A small image embedding model, trained from scratch.
Model: patch size [4, 4], width 384.
Training: adamw at rate 0.0015, held-out accuracy 81%.
Data: trained on dead-leaves pictures: piles of overlapping shapes, 145000 training examples, 16.1 epochs.
Rows from block 2, named by matrix and row number. Rows with one number belong to one neuron. Each number is 128 + 24 x the weight over its row's rms, rounded and kept within 0 to 255. All counts start at 0. Numbers have three digits each. After the name is the row's rms in percent of the matrix's.
# fc1: MLP up (model.blocks.2.mlp.fc1.weight, 1536x384), inputs 192-383
# fc2: MLP down (model.blocks.2.mlp.fc2.weight, 384x1536, transposed), outputs 192-383
fc1.590 098:134101119133160121123170146155161106141135139141143178132154122112168121160123089165112091115167111112108115175156094132132127127104106168145146122158080110139145119115143140110111073173149156147122126123094112122122132128138123173124181122117118150162115105157166110143140133125108093125150106134144096116101152155141133165125110115158134120123119118105103146080132126134110155082122122119144131136121187141109131135138142086127093119121127120142115072162143125152099146125100142134170126100147133147108090176131106123184135158120177088146125164134129080130134110149122153062
fc2.590 077:117107140127131112148113126141107134096147133119121090087129143115118081114095139116193146134117103160169112118164184146107150142136113138125127110126114134138155166120114163128126115139152160136117133152184119107109156108127143187132130129151134122187128108120105130106132129136113173145099149132105119123178153128107108153124117126120171137138095105097148138177146136132145158149108147097092145124127105115096165146137138137130170173138090144086157148121112125113151151131139160168090118143112139150183154137106131125147114135132094203083116090145123129117129168103154157159
fc1.591 097:128121138149138103100177125162119129151141132170146149125152126138158131131147086203109112161135160120120113184152134154121145139127082181152115139119094101115117136143119207106108077160166163139117106120131107132145149110143087148138182086143144096150114101140164098104111149115125129135171126108138109134111154138130130156120104127124101162158133131135135151128122165142134139129137123106146116139102168155123125137132167135101108123109122129112132084157120101114088184100102128130129135112132120177130108176149092139180121127166145110130112147157149084152103138146141163101
fc2.591 125:096103139154123141098154137139144118182163102150125138154133083117099112161108091146091113120134126149117152132144106138108160162119113159170132132154113107112140099126113125083135112150120149146109144091109107161106172137150126131087149154110113141117168109169160097147149158114115100154131140148163109115104132137162168137154121150142171096143129125110123147114186104097117122115097064132149114085130136140143087117149140116142141076115130099143136114143132102141087144109086138138147149101151099128076115151158081133164124140121151109163181156125148079183107098152146145109
fc1.592 111:110150152153126115106156114108128074140153150124129166126177133145159148123130100177117109154127113110113118177171118138102150151117119152138115100113088120166134128114117138086144102142157182171142128163127142100137151113162133142145156114136140109128088087134145148107109131131098126146165161112124137138108111128115120112111132142117140151125153143098133134137134114147133156132157099095169105155106176112128155150156120084124115144142115112108126112125120110129103125138078159131134119136135129112115110155133081156156103149163159112133131173148144107151130132174110129082
fc2.592 118:098117122114127110135114116136144123133132076110112104141117106129135109154117133129133129112179146135145120123132119145129152144123090109165116140145143107127101141156144151100119134125119124119073089116121104148100150103133087187087117102101137168177124138119106117141149166092140132146103113128149106135153154171171159156183128159138119084140078112117143157129132143125155134109112124139118111122180108158127112111138147136055125096125123109123144146153134105127152168163136108161110172107143140177145147130168111153103111144118107144124123108126106126146143116102151145129
fc1.593 083:119119142154138116118195121140132122151130122143148137111159124144157144140162064202126094152136151113134121203147118150137144126132078200147115116121100111131126132160108173112122074166158155136114098133126100143143144099149087144137187079130146104146109099140161105131118148117109118134164116110132125142102131142138126157123115122127112133145128119139139150138123162157132140119132122106158120120101166159127134136132147131087122108108111131131156088160127120122121149100106130126134138125138126168113106177151088147195105125149138112137124157144138070151113118130130146094
fc2.593 067:093138155135156117134180135136121115167174109132132146141128107108090113144147080159088116125125136144119136159118094123130155167103119188131130124156119105133143114115120121089176079141138134147103129090117095154128153112151126146102172146116136127093156110161160076133147133112105118142139098139153154132086092145162160136131117137146176094161136107116144136103171119117113124115091095121155092083129139135149100117159106096141127073134131116134119128123134094130090139131109144123138143114130121141101111133160100131213099129126141112149175135112151059178125128149153128108
fc1.594 081:121104135154132109138195121164121114158146119149139152127155140127169133143161068192122080150138126116117105195155116156133157137114087185148129135121083112133122132148111173103095068146157171145112099114111107131133144110141099139135201073137131122157112102129159105140116153127117112136168113119128115112117150145140125152119112123122107142159141124141126167119126140141121132117127124121150127121098160151117133138139149126073119120106119125131147093151127103138119169098110129108150139126147119178115100177150096130187115107152149106130121156145159065165111124138127168091
fc2.594 058:098140145132174132094186117162139123161148101173134151139148104095142097144149102135117122113123131157090155156122131103130176147115111183164149108143119103139118111154118142107153072150153141135113098116128112127130159110173140156099159111104118125124123110109140092116156131124140110154138097127151094156119139146140168152123096165135168088124122142131152167126136135124146116109098098145123109120138174138179133128156133095088105076124123119157115108150163115089112126153099128138114164114125101156125129129176080143181118118134122135141149111118174064171115085128150150139
fc1.595 098:131142135169117116099170114142130123153146136167134168139155129142168144139161086182120111157125147128142120173159131145117173135138080166159138129112099106133117147160121175112159093158144162122130111132152120117115156123134093146138180088146127097135105086142183101130119151098138118131173136117124131130109126154119135170130095130121091156135140126147129114120126181148126154123126114119136121117122155139112135137140158116094109121112138127122124091164131116126094159089089131102132122108131121156131116164150081129168099145151128104121117134154148080158095134149128130095
fc2.595 112:087096135143134134093160137133146125166168112130121137151147081108115111154117079138081103108125139135117135120148103146105160145125098136168140141142093107113146096116113111092118094175108131158093136071097096161104160133150116120100164163081115141090169119169165082156150151105100112138148124139163113122116129116169165148137120154132157105135146135111135157127173141107125115102099078142145113098136134151117100130137139104147149074112132094147123109137122090134091144115101141111140166107145107138085116157152093127171118136117136106167154166112133082167094078169145164097
fc1.596 088:130117129138133121124217131151136132143122138163165171119158133133173121138156074192121102147126153124137115207145120135120125122086089198147127140135066110150128128144127172115114044122162133117123107138110121135134134122136115122146208088134120123146113088127172111124111136126111107125148122141127132128125150146134113152111106105125133126133135121150122158120117124133109137104130130110122132119117178172153127131124153123101129139113119145124138092171138121131107156127096118111148111131148139156130084162137086116209115118157157096126122149136172064150101132122125162070
fc2.596 063:088119134143143134114139117157128094139126094159126121117126118088151077194153133136116106117139154127123120138172108176100141146179115142156139111151124089093154157207112162097158116138136144129088081166136103098140166113131117150115148085115134130189125121094106099135143165130149114135147124142139114135111150167133170134142103141152145110185069115151111168121116166148126165122099155125095111122150126143143085136171137128090077111111105134130144127176103101110121176147120086159127152133119131187149113161166098134149125113110129139118113092138146100136124135116111138123